Rows from block 12 of the image encoder of a small contrastive image-text model, named by matrix and row number. Rows with one number belong to one channel. Each number is 500 + 25 x the weight over its row's rms, rounded and kept within 0 to 999. All counts start at 0. Numbers have three digits each. After the name is the row's rms in percent of the matrix's.
After each channel's rows are labels from the 100 images, of 14976, where the channel reaches its highest value: "top examples" is what is common among them. Only what is clearly more common there than usual is listed. The data: made-up road signs on poles. In brackets: how many of the 100, against the usual share in percent.
# sq0: squeeze pointwise conv (encoder.blocks.12.sq.0.weight, 72x160x1x1), inputs 54-107
# e10: expand pointwise conv (encoder.blocks.12.e1.0.weight, 144x72x1x1, transposed), outputs 72-143
# e30: expand 3x3 conv (encoder.blocks.12.e3.0.weight, 144x72x3x3, transposed, each kernel summed), outputs 72-143

sq0.35 100:500543505520503513507509508500471533515498479487478498489501527519508487531499473473538508458476507508527511453508480447486512502502492493536465482463475535458530
e10.35 088:511499465482441470516491435481523522487479517519521530544505535481501509516503477516500477495516502500542509448499511525503475460497482515484498524490484439525516513491510510474516523488477505503477470476525517489509
e30.35 098:493511506542476465487499528492491507478508491509455522503501461488478508486515476495473483487476483495500456499520464484489476525447482484480516541529466503466488515513492464506482444476517480473503529485472469488474
top examples: teal rim (43 vs 8.2); orange rim (38 vs 7.8)

sq0.70 099:493490521482528542512525492478477485511488466490471482474472521492502481483463510532493492509520531473525504483485504483522495518496472515463486519523487535532489
e10.70 108:488482514518481512473520512488541505499553470530487542513491516483517511536494525481480465471512471470485504514458502462495539501478518465496519470521488481497458480478466505472474490500458499479482467537508529470479
e30.70 104:468527469479500469505508516524507516517514486447489484526536517484511490484492504513485521480478500497492516412478475463512483538511464509521483512488493539507534471464530516485475480514454458538484485474497515505480
top examples: pink rim (99 vs 8.6); circle sign (43 vs 19.7)

sq0.36 099:503512534482489532442469477470495495511555485509525482550474539543481508563484466525456514454515512525477462517543497489472494504481492505514499475518501544453498
e10.36 105:520503514460468495520482488512469490514479449493463543503474547515531547560491499484486512513543490495520494496508543470510513511517486517531505458491487474536500490554520493499511495541473540532509525528485524485473
e30.36 085:487479496494515486535513512505467504476494528538484514506468456501499534485504577516518513539462524479502525540477481496517481476497488528477490521473463523492502491493495524503514524515502568450494507502466438480489
top examples: teal rim (80 vs 8.2); hexagon sign (58 vs 19.5)

sq0.59 101:511538492479509509481477487505512527449547538508494543505497483526497482498500483508530453462448487501496506493515413473497525491506450527496460514498461520471544
e10.59 087:505529484500437531484503467529482525512494491472507538541479479497537477523490505479543480503478531520527509490481494458504474485458535474510514495540468503507485529507496521500480533495525520493490501486525506512472
e30.59 095:524492487529521442526505492504486505498521455508470496510512514464476506458520508508484443471540476462461528520530498482492502479503454504496486470528468502467508505476515441477520442493495493475532515498472494509516
top examples: brown rim (58 vs 8.4); hexagon sign (51 vs 19.5)

sq0.47 098:511482513487499463463463487466493494482499457534514482554476499511465526439519493527476536512495503514474491496525503520497490515476470501512482495510488531458489
e10.47 129:498467484493529482513479481532482503539488502486487476477474500496448548501521543512512511466554521508522463509514543469510454494524477512529500517508493498503527477563478487488492507491484522485466516529535497520538
e30.47 090:532493474500449498510487481488479478501516514540516506502450502482529510480525558576533520526525528512510488525483520525511510513515521526497467456491498517496521510520500470490526521524549525456480496517507487504512
top examples: green face (57 vs 7.8); green rim (40 vs 8.8)

sq0.9 098:510499490504498499524516499504476504497516486542465519500480486488527513480514491486520520461521508538507502501501514490479459489466499529498468476529493506539529
e10.9 109:498530511548499504476463467518510506473450555518487475501496466514505471490530517553508467485527498507510480515517493529521506452456509517522475543501501559488524495481526506549456468486479527507505505450479515455505
e30.9 097:515514453484489471530443500508496499513476484497474499509515462453486528490503499530489499518532493494488494514482477482480489507490474534497477459540526523511499435498517469460496496486536475504440502497520530518510
top examples: yellow rim (95 vs 8.4)

sq0.71 104:494506489541498510565494528512483504512502478495484525487488508477511505502482463478489481421513477456488513505519509520500541469510459486477489473447518513475496
e10.71 081:543527523540492519510528441491508520490494531493463490531519475453497473485462515518494495479509476520526484523458503535534486494507492558502447501482519477448496506469534494501486477502469505499518454495535504506491
e30.71 116:439502472478478452414456523493465498494529487497493474474477516496487484463490474504491483453490473511471479526487488469464453495486508509474503499540473539443448456519472490484499468475484491475486506508474485499465
top examples: triangle sign (70 vs 20.1); yellow rim (44 vs 8.4)

sq0.37 099:488495472494490495507468557505532468482501507493515484502555469510478460480470511441504440515524552522540528556535466511491556492502493503517568503485561489481513
e10.37 110:490473459498522526502469532442473519502537519511506461479519474470516508487460463516471472508501484545514512475453514521523510499540526513476511504445491523525499525498484469504554504462546469501502454473470498474473
e30.37 110:452546462478514463523523507513503510506462500499521498512525513486466509489498493506511522454529523505485462464472516513518465498481433517506525499518529434503521571498517490539424493479537506538501516507497416510483
top examples: blue rim (82 vs 8.2)

sq0.32 107:499505471552509501509484510523493516504497502518499514502480516499487511528515483502504515496620485494481469496492556548482529482519501508514535488480522484476481
e10.32 097:496486563504478488526492453515475486448516480497494513504497531482501521484483468496471495501494474508524523468473523501494473527478483480487485499433462501498532495520551477515526470496509522513517451501532457508487
e30.32 109:457520466477486484447472530464448483485500493466491473473511512469481474468476483498509527463478476493480494480476472480465479523456490528495487497522498517464466455527475532513492513491490499467493487502463490495446
top examples: yellow rim (82 vs 8.4); triangle sign (67 vs 20.1)

sq0.54 101:501483501524525522522506534485530518501488489545522494517583505522516506478489481485491533470514489509488476520493542462522514488448547484510516470552522489451485
e10.54 104:515483460513483468527477513524503474522503535500465470487518483493486512484497479554490486455506449525498467493498489543483486418491497496523500558470504502579526486532488519497551481472485493494501520512465498462496
e30.54 097:475484475472483501554430525488472488487487540442499470482525469459479492492489482543461487504509520497500460540468517497520495526467452555499507479498496462534493518505491488493485524503556476552509498508471464510485
top examples: blue rim (82 vs 8.2); yellow face (52 vs 8.4)

sq0.40 100:526498534486467478494520481473513502500529512534524488539481503519534538512536505421495497487507550504523499477519480491495485519496491458568498516498497511541505
e10.40 121:498538511533520516538518509484561496503495522494504483515542490467490510537495487494492462473534524534509512492507497500518520485490454540505515503475530486486482541487526492487466478547476527497522477514481490521518
e30.40 094:510459493524476500471542542497476510514449492519510513521474447525466470522507513486498489494506515485493521456479500505525470502487521540518499524513525464484539482488500489489459514473500533480509538496518493479499
top examples: purple rim (99 vs 8.5)

sq0.51 099:484513484516457478538547491467475495519470460492541485510473518484489561501555461509468528486505483518517463497445483517480496528502514480546498468467509534507470
e10.51 102:539525528481510434496497485496543490490500484508494493492520496497442509487501487511482491456497512504495502516541512510457459519519473522514471485479497525487507515509489521481480503532455509495539521515515519526534
e30.51 112:483495468521504478417455526471515487509505504498456492506428509485509494478513475471510483474471481516497507474526472499533487516516542473502521528520507534461488474529493506471504483497483512458510531482520516532462
top examples: white rim (67 vs 8.2); black rim (30 vs 8.3)

sq0.7 098:512498512545523494499512516507486480507517477511480506570486519489479472508448494529486534486563482517470482500518540501502476511528503500512534436484511530484510
e10.7 121:529494516456512474528475439520496506511492451495483506531489523498491524505513501481488500495521459474522507522484577500483481493522455471502481475472514452512523476559522505468487501505466498494517501546514474440446
e30.7 111:452506476483462493414491520491469482487500515534502455466442482477505464455531562531536512483493505490501515492488473490508482506461487484486486510519483555484481485510477483504528495503504557469497482518478450501482
top examples: green rim (99 vs 8.8); red face (36 vs 8.6)

sq0.65 101:499485531465495520482481520482516503535504475494509481509488489502505527489518527510552492575491508502505472479459492413519498494481508489505484517470423490522463
e10.65 087:473448515481475431488509554478520499460514473519509486481537468514474503489484528502445491507497515480448488517491493500479501485529504452490501507482506496469523495498464537482449487506477461542502515471503497476493
e30.65 091:485553458518537514519500489514519516511493493464476487504495489432493527469506504573492552509518509469512513464501541476496499537499503478498514488505567464498481520452520521508496494487477510490530467487539478469527
top examples: hexagon sign (66 vs 19.5); white rim (65 vs 8.2)

sq0.1 101:525504540453499533487499480532505559503518514511489507461507482500496481529507523490529510497479496517453514478502512466493445468491490522503502539533477439527470
e10.1 115:478476512535437521525503508505492471478468523501513484492494479529525470505535504524521473526489497485519472517513490502519521478446499480507512526535462550498542540512498515578514527465496512544523523465479524500504
e30.1 099:518526484493510495569472513513497478506470478506524467499547500488462525492478499508517507512539508485501525514502488482493476490524452547509486449522547523505485481423525477475498519512527481513429495497532522526493
top examples: orange rim (100 vs 7.8); hexagon sign (40 vs 19.5)

sq0.66 104:493494531485480508493481517495496475498478485495460478494495511500492481526467447476493483537508495473457454445395483503481485491509492520454446487466453490446474
e10.66 081:512503536462538466511544543534472481473493511520474491484461468464501476467482544492493486516488492492504482528497505495451523487484549511447534462486525507502463481513482548505552525533491456534515537495501531520520
e30.66 103:479520471491497527482453507500508517554514476468468496469496476427498540446476490503484510495429493468515501480508500504482477553498508489511496503490545474501493488487508525481496492444465516480542487493524475525469
top examples: circle sign (42 vs 19.7)

sq0.2 094:504486479497501514497514509518519506505468537532576517485524472494462583472619503513496525457474510543530518509471504502523471538516536524523507517516480478506501
e10.2 112:544475508511482512510492512479496484528494502469536474474506445485470529456515486503509493484488532514506507497535481542508481497493519518504491501476492533506475542486510474476502488520512486473490484489494496560548
e30.2 097:529463476485514443501494517461489481508487506488508515530501545524517477489504475504518469471526510520500505508490515531521532496536532525506511507535506466453497509512494500489519514519538486500513531503485531506492
top examples: black rim (71 vs 8.3); red face (27 vs 8.6)

sq0.25 099:506516535520525495503542490501507505520549556492464515473508547484472468494489508537538541458533489518464483521502518551534515512574503527506520505488446521502524
e10.25 107:528506512488442531459511483518529482521483502504569518495493465480501486496524495489503543544491488505486518478504500513474484489471489480514492502488525484505510469476513537536528511440548486506540493504549470525473
e30.25 106:496496531472488470513487502484493444487467494489500446464480537483457443480477449463505473448502496492479491527494507479478474521501485476481480485518489529508473519515460485489509488513469496526507483490441501513500
top examples: brown rim (85 vs 8.4); red face (25 vs 8.6)

sq0.42 102:497475470494491517481519488489485474476473510484508448515531499503520508480501476481522525488484509491562474497466493521521456525519550511486475513521521468500471
e10.42 099:534502508528512521477470500475540453469511512519506512543507474454495496477475487460466499496486498510515502455498496557485516512494480489469518477490492525526457487505479498435519523486504525486493479531508464486465
e30.42 083:503476471497467488530497510485491520503475505496454483489537451482495466508478493495462486483501466495507476478483493481543506504463470491512493516505488463513500546514523494525510478515501465545505568483479520463475
top examples: purple rim (92 vs 8.5); circle sign (44 vs 19.7)

sq0.5 103:490511507504510470529486502474477517495455482518503497508516501485470520475506522497516491570492476462475452441458531524435535467541477448497454464488523483508470
e10.5 076:483493531516475502522544479526464481444463485493509512477495486452510474467521480535492476531468543481550450495555526526502490497476524529446530457517478524515499492504486465489509496522489474519517512491538515517505
e30.5 108:475551445522509485505470504478512505537515486482501458512508478413495527449523501522512533463493504494529523459502469482511479518512490468522514497487574482479493505479526528516505490479444512486542506519515516500459
top examples: black rim (81 vs 8.3); triangle sign (49 vs 20.1)

sq0.16 100:481496525497480500523515463485495478564493508469509482464501510480496518467524478544503535502447509530524502513454487520483494532532522470576501483499501501490449
e10.16 084:527504447479466491492501476512546462482519473518513511460541475473491494499491482490477490518477486518510472502526521505484527421494506484533523442485493501477498492461471513507502508475505461521521495537513539512508
e30.16 075:457486506487490480505484520507516494483508509480465441464458532517499509506521476512476482471487483513519481479514492455561472518488501456480519493517479508499471500485489482533501458531495483542495487483481501526487
top examples: white rim (100 vs 8.2)

sq0.28 105:493514484523496496551507505494500482517501524494495510509497500512494511515488506503500507473564503463482506487476498536534513510520487499475482507471515474468527
e10.28 088:476491573508497508479521435497475500514508510512525544495459534493474499496449485465506516514509479504494470477474510513475505527519473525504457479458476492493489485513486521487522470539511477476495515510523527519488
e30.28 108:454511464457483477457462509453466511483502492475470498488512533454513477445490494489517506448477487481440482541480493490464499504469507514471459472511495533459450479522470499465530510486485482461539486493466515472457
top examples: red rim (72 vs 8.4); triangle sign (46 vs 20.1)

sq0.24 100:508509532497549509510492469533495542516498498549511497531516503509524532512519468521492507405551489508455499480518560472518461508461476534486475494541514462479497
e10.24 079:517511520533476499505483493550472540475504514493463456519481534539486516520512494541500474469515506500516482481504527533463524497470477478548495514496491507497506486521558488530469507532446521537471535507523511493485
e30.24 086:494527486501475519528455501475470475514501498495506441454523460486488474485478516521503491543514482492499516503487450492498485501497459555520450486477503521486487444499501481500529506530520485489446520483514507526478
top examples: yellow rim (99 vs 8.4)

sq0.44 098:491532495478501505514487494515477495478511524462469515492455510480525489501489509539465522476490506510523531501458484508500492486518462515469518542528494496508521
e10.44 118:475477508496513489459537506492518521515543493487476508480473560521523484553503531472507532524460521459520509507470495470501499512489517491466519465531462475503478456484502471492484505525514484513479507484492537491472
e30.44 088:479488488497522484500515517506481493508527494466516516542554513494498461475496501497492527481495503452468526516485455487526523502512456536521463460483465525495519473440525511479518512519453464478533517508486508494487
top examples: pink rim (87 vs 8.6); circle sign (48 vs 19.7)

sq0.45 102:480519482466521486482494509498492528455512507498523515514513462505489518515505497492543455459476504494510487486557420510475518510503469495472464500493490507482559
e10.45 081:513476470449503516534486476475503516518488486501495513562498495475490515494530498502546493492515500547527528485511498513528462492498498492490493511534501473502474527522532539506516499492491477503508481497499471474514
e30.45 095:514523454505476462508485504484470489472502458542489468487497510462486515444522542529474487495524472496467507518506481498520504491494449498472473469545495543491500492500491422493543448515512504462485507493447503517492
top examples: hexagon sign (53 vs 19.5); yellow rim (36 vs 8.4)

sq0.18 098:492510523550487515527499506548505499514495501516488490494564509506514496511503488503534515459504494547542476528464457473532511519496496513542555470487483519465535
e10.18 099:554487444483481509491502440452518510513532532497532496531496510493493477477497479478471492453498473527495506501463495556468531464495484477498470528483512488549476502485490499467508508462530473484505513493498495480505
e30.18 091:484475533488468482519473517504485477465491514488465483491516487507481472532485461501450486497491483498529460494504495486500503507452479490484535525498437498487474550521453482526495481510511471537493528471442459518504
top examples: blue rim (77 vs 8.2); circle sign (52 vs 19.7)

sq0.31 102:495545509515509504500486470508479514491532500493503524510498503487488495494515494478557501489498495483496494465531439483501559499518449485462455477459507526471553
e10.31 087:536530529527482518518499458512472512471473496477509531556477502476525506481520476490519496484508481491538522460495511507495511453448455534523463532512497481474496518503524529523496529502486451484523498508511503492529
e30.31 095:503521518521480448425505499479461488474522449496495469496472498486480480493504500484488451475505441506472515525507464457489481471483500478453467481514483533456469485525476456481537458507513478439501502487470521498492
top examples: orange rim (48 vs 7.8); yellow rim (46 vs 8.4)

sq0.14 102:486464511492507473493516536534483463466490513494499519523524486484506505469507564505478506456478515511470493510474466448563508562457469500457509524514481467498541
e10.14 089:479528479504530473461485528507479567529524526500481495495466482547488502464487527466490505495500518502452516528450534475472514469495497506537484521512510514508509500500495512466498500455486488517530550517464514498506
e30.14 091:489512454479490488506437525504500501502468492487515462503505514436513469438496498509503491483529495503486488525503466464505493472501468512505528494487477534484485485518502463433525484531505474512487445484478505520499
top examples: purple rim (87 vs 8.5); hexagon sign (65 vs 19.5)

sq0.27 101:504516485468507496465492496500496511478499497538504516540498467495470500508535487516506500437490521467516499463542450525489488498476460486494463527514485501506547
e10.27 094:482494479490499539520537475497501494483537496478482504534499491503505488498487523490557484462538490519524508525504508494530517503506505522502489509533499464519469508491542517479461504546443486509497435512480469501508
e30.27 093:498500452511472441507490508508482478511484453537513451488521482492505504479500497525487507467484498502473540436483448487526481511507463508513462473505482528467526462480511505463519481539487475515452537505468535514460
top examples: green rim (70 vs 8.8); hexagon sign (42 vs 19.5)

sq0.22 095:506509515532546507497496510491491508502509487591506523565500486479490493454525495547523541495523441505476496494495503527523469506497489519509472480529497498509518
e10.22 128:542512492508498480505494455535511510486506519504491449512462492512474508482538510528503496475543494439519473535530542493501451493515452467509475538525494511490543472518528520519473498508465508474450532535510490482504
e30.22 109:533522476512457509533473489518482456504494482525491436480512467455498516500500559575501518524551507517503497475485484512512512503470472516490478461518535522497508493506510458482513503511543499497441496497512481512497
top examples: yellow rim (90 vs 8.4)

sq0.41 100:528478480521491491504497477531484487452502533499515513536453469474490488499510516511466497475484468482469511481525521525465505526516475530471518532485454497478531
e10.41 090:513466535528529534480476508463478517506519507483507461522482484505481496475467490444512503534508521453489513527528532492546459526492473457524514459526519497472495502507520466482497501512515460513514488531472469519494
e30.41 097:483505429507487468525504492474472464509493466535515476476506481448526496435478501525541500458461531501473512487496493510511498493498488508511495447476513551485500513478477455479547520530511496495471483522480508517454
top examples: green rim (59 vs 8.8); green face (37 vs 7.8)

sq0.55 099:526517491486501523511517476535476487481466502524464503512469474479494516474529516556519534497506463495507477492457471548480496523515497535497492502498502485499493
e10.55 113:505494529515511521496579508480541483477531479513500503476516485507498484510517503473540485469451506475515489539498517528508491504454521488469500465537515522493437495485529483490473525530490483476541471531529512475490
e30.55 108:515482483516489470502498517511508507546506483491517480494535460486514511490484489501496485464498510481518566429510473481542507502544498472549506524485514512473505503485510531485508485521432482564530542474513548535477
top examples: pink rim (94 vs 8.6); circle sign (44 vs 19.7)

sq0.0 106:483481511468523502479483502483527499486494515493498479498515494502498495475513464457516463476504533468514511439444509463533451517508482504509468480470497432482469
e10.0 076:475521553502507496538478499508530486516500474500495500471487497484456519457480510486531479515478537522477448497481515536480488524523499486513527474503547506485443533506507514451551498519525499463520512510507499493519
e30.0 087:504489421479473534488468535490476551501468473494514499503503510447505520420501505503498496471482505489461516491498495519483532535507476557512481439497523484510504498527506505478529509491517498501512485498482543498471
top examples: blue rim (65 vs 8.2); blue face (32 vs 8.4)

sq0.68 101:481530462539496473515464517516476515443490483502492519485503471506455494496501500465560483537506490527530473472498476495483547521519502472526534488459494514484486
e10.68 092:482464499465480481538488534476493503447528478533526517539495507460523503493498477488524509464477476525479537466488500522492477522484521502495547513496489502499482495520502510483558520470553471489515482505551458507500
e30.68 114:459537451509494473521517513500474510482475473516466477473483486445444512470489517515482487439495492482488475483508479485481475499458462488456539513543535511484457530508464479538509448476500530490504505483504489504471
top examples: blue rim (99 vs 8.2); hexagon sign (58 vs 19.5)

sq0.63 094:494517510491472494499479499480510519508506480516539497480525515598471517521538462441483501506513561517544488508486496517498510504496545516484541488514505514477472
e10.63 113:503498466464499501533471506474498488543525495498501492509518492449513539511491478529481518476522515531512468450489455515530502495514521531512512491468501503522455493534480513476543519461510539499479459479502508516531
e30.63 100:515475493484493495531480534499487516523474535483492544530517476505493506494515481479479504529518518492523479537484510511511504514516481543512494527495488413505507518511511502516447519469551507521541548483464435493505
top examples: blue rim (100 vs 8.2); circle sign (42 vs 19.7)

sq0.19 096:536545484540499544520492548532536530522480476503484494487536509526534483557474467539500493499518493541527504503503512504503508488467493557508495533520524491501529
e10.19 088:465472509507457503475506476469519507497524511504482498534500500537504486486483480530462482504479430518528509475487478516465528474449490469501507494500511491525530517493527490518528517470490523544502502455492481460461
e30.19 086:455498511486523487522448511492510487492479503500505455519549466492478518500498455475499498492484495463486513483501473511507460486534495533519488523472466504490494453447510540490484491530501480495420512516465501509472
top examples: orange rim (76 vs 7.8)

sq0.62 096:513519490534532531516523480490514527544516543508455486496511520505461444505470475541530528513513482511504529518489495560520483498523514518561523495478504486474480
e10.62 093:534495482498452541522500498520502460495466472498566525478473493486520514511518451508515547529511509492505506497506486517468494464457507484515499481481456494506504458502511541538512514485551477498524466488536467514491
e30.62 090:513464523489498437521516520505492440491477488494497470479488495511483463502497443477498494459479500485496465517462484469519489516460464487470478497528452497526491531509501489532490517527526484548452494489460499473493
top examples: brown rim (72 vs 8.4); red face (28 vs 8.6)

sq0.8 100:499504514483498502482555480466497478531497523476528488481477493493472508476528526526516574470489474508494516515474472538513487571559514521532470510503487511506450
e10.8 108:493488469457502483514500509520544460532452493444522499478509461465487515484546507505526504521432517505487490477553487493468475463465465476478475482515522503491488490459477508496465498460508514489524506524539489532511
e30.8 102:524490475502514466499500519509501481514471487512498502504428527462485476470516477465509502436491516512486527503498501489552505504536518474488516498523524505493482528496493486507534500530509488521513502514508548484501
top examples: white rim (66 vs 8.2); brown face (41 vs 8.5)

sq0.10 102:500495478494482490493512541511509486492514534503506522490507481489477515486504505519483486421518531522483530600485516545520520520467478518497518478525538516506533
e10.10 093:517504477467547506469467494492486516514488506562484526514483476482471495510467530490472485492542498513465504543496537516515518493492454497542467479501510485537507490519473464465488440472473455500530484535478525489516
e30.10 111:437498434444477456480468506499478490488482489481491500499485549472489484430485503499508478456478492506458484521486474495479467490501485507497539487505465550503482499520491477440524473517477512510499463501485505507461
top examples: triangle sign (52 vs 20.1); white rim (46 vs 8.2)

sq0.17 104:524488483451508499487502543461492506499489488486504501495543467521520506479512479489471522442518505491478503522511591482501487447451532514430480522516538467472501
e10.17 085:473487442507514525485543541523482452548500527464510511468516508498482525481504470489507528514510493465449412527492486519513522503526520515494479527464509545509468459508491498502518514480509514483463515527505515503488
e30.17 107:476468439475499456510489508455458501486506507441485493505522527468493490444497513519484495480498514529479453572465512499502489509492474545499490452515481469498498512474499497492512526517500469495519507521474503486455
top examples: blue rim (49 vs 8.2)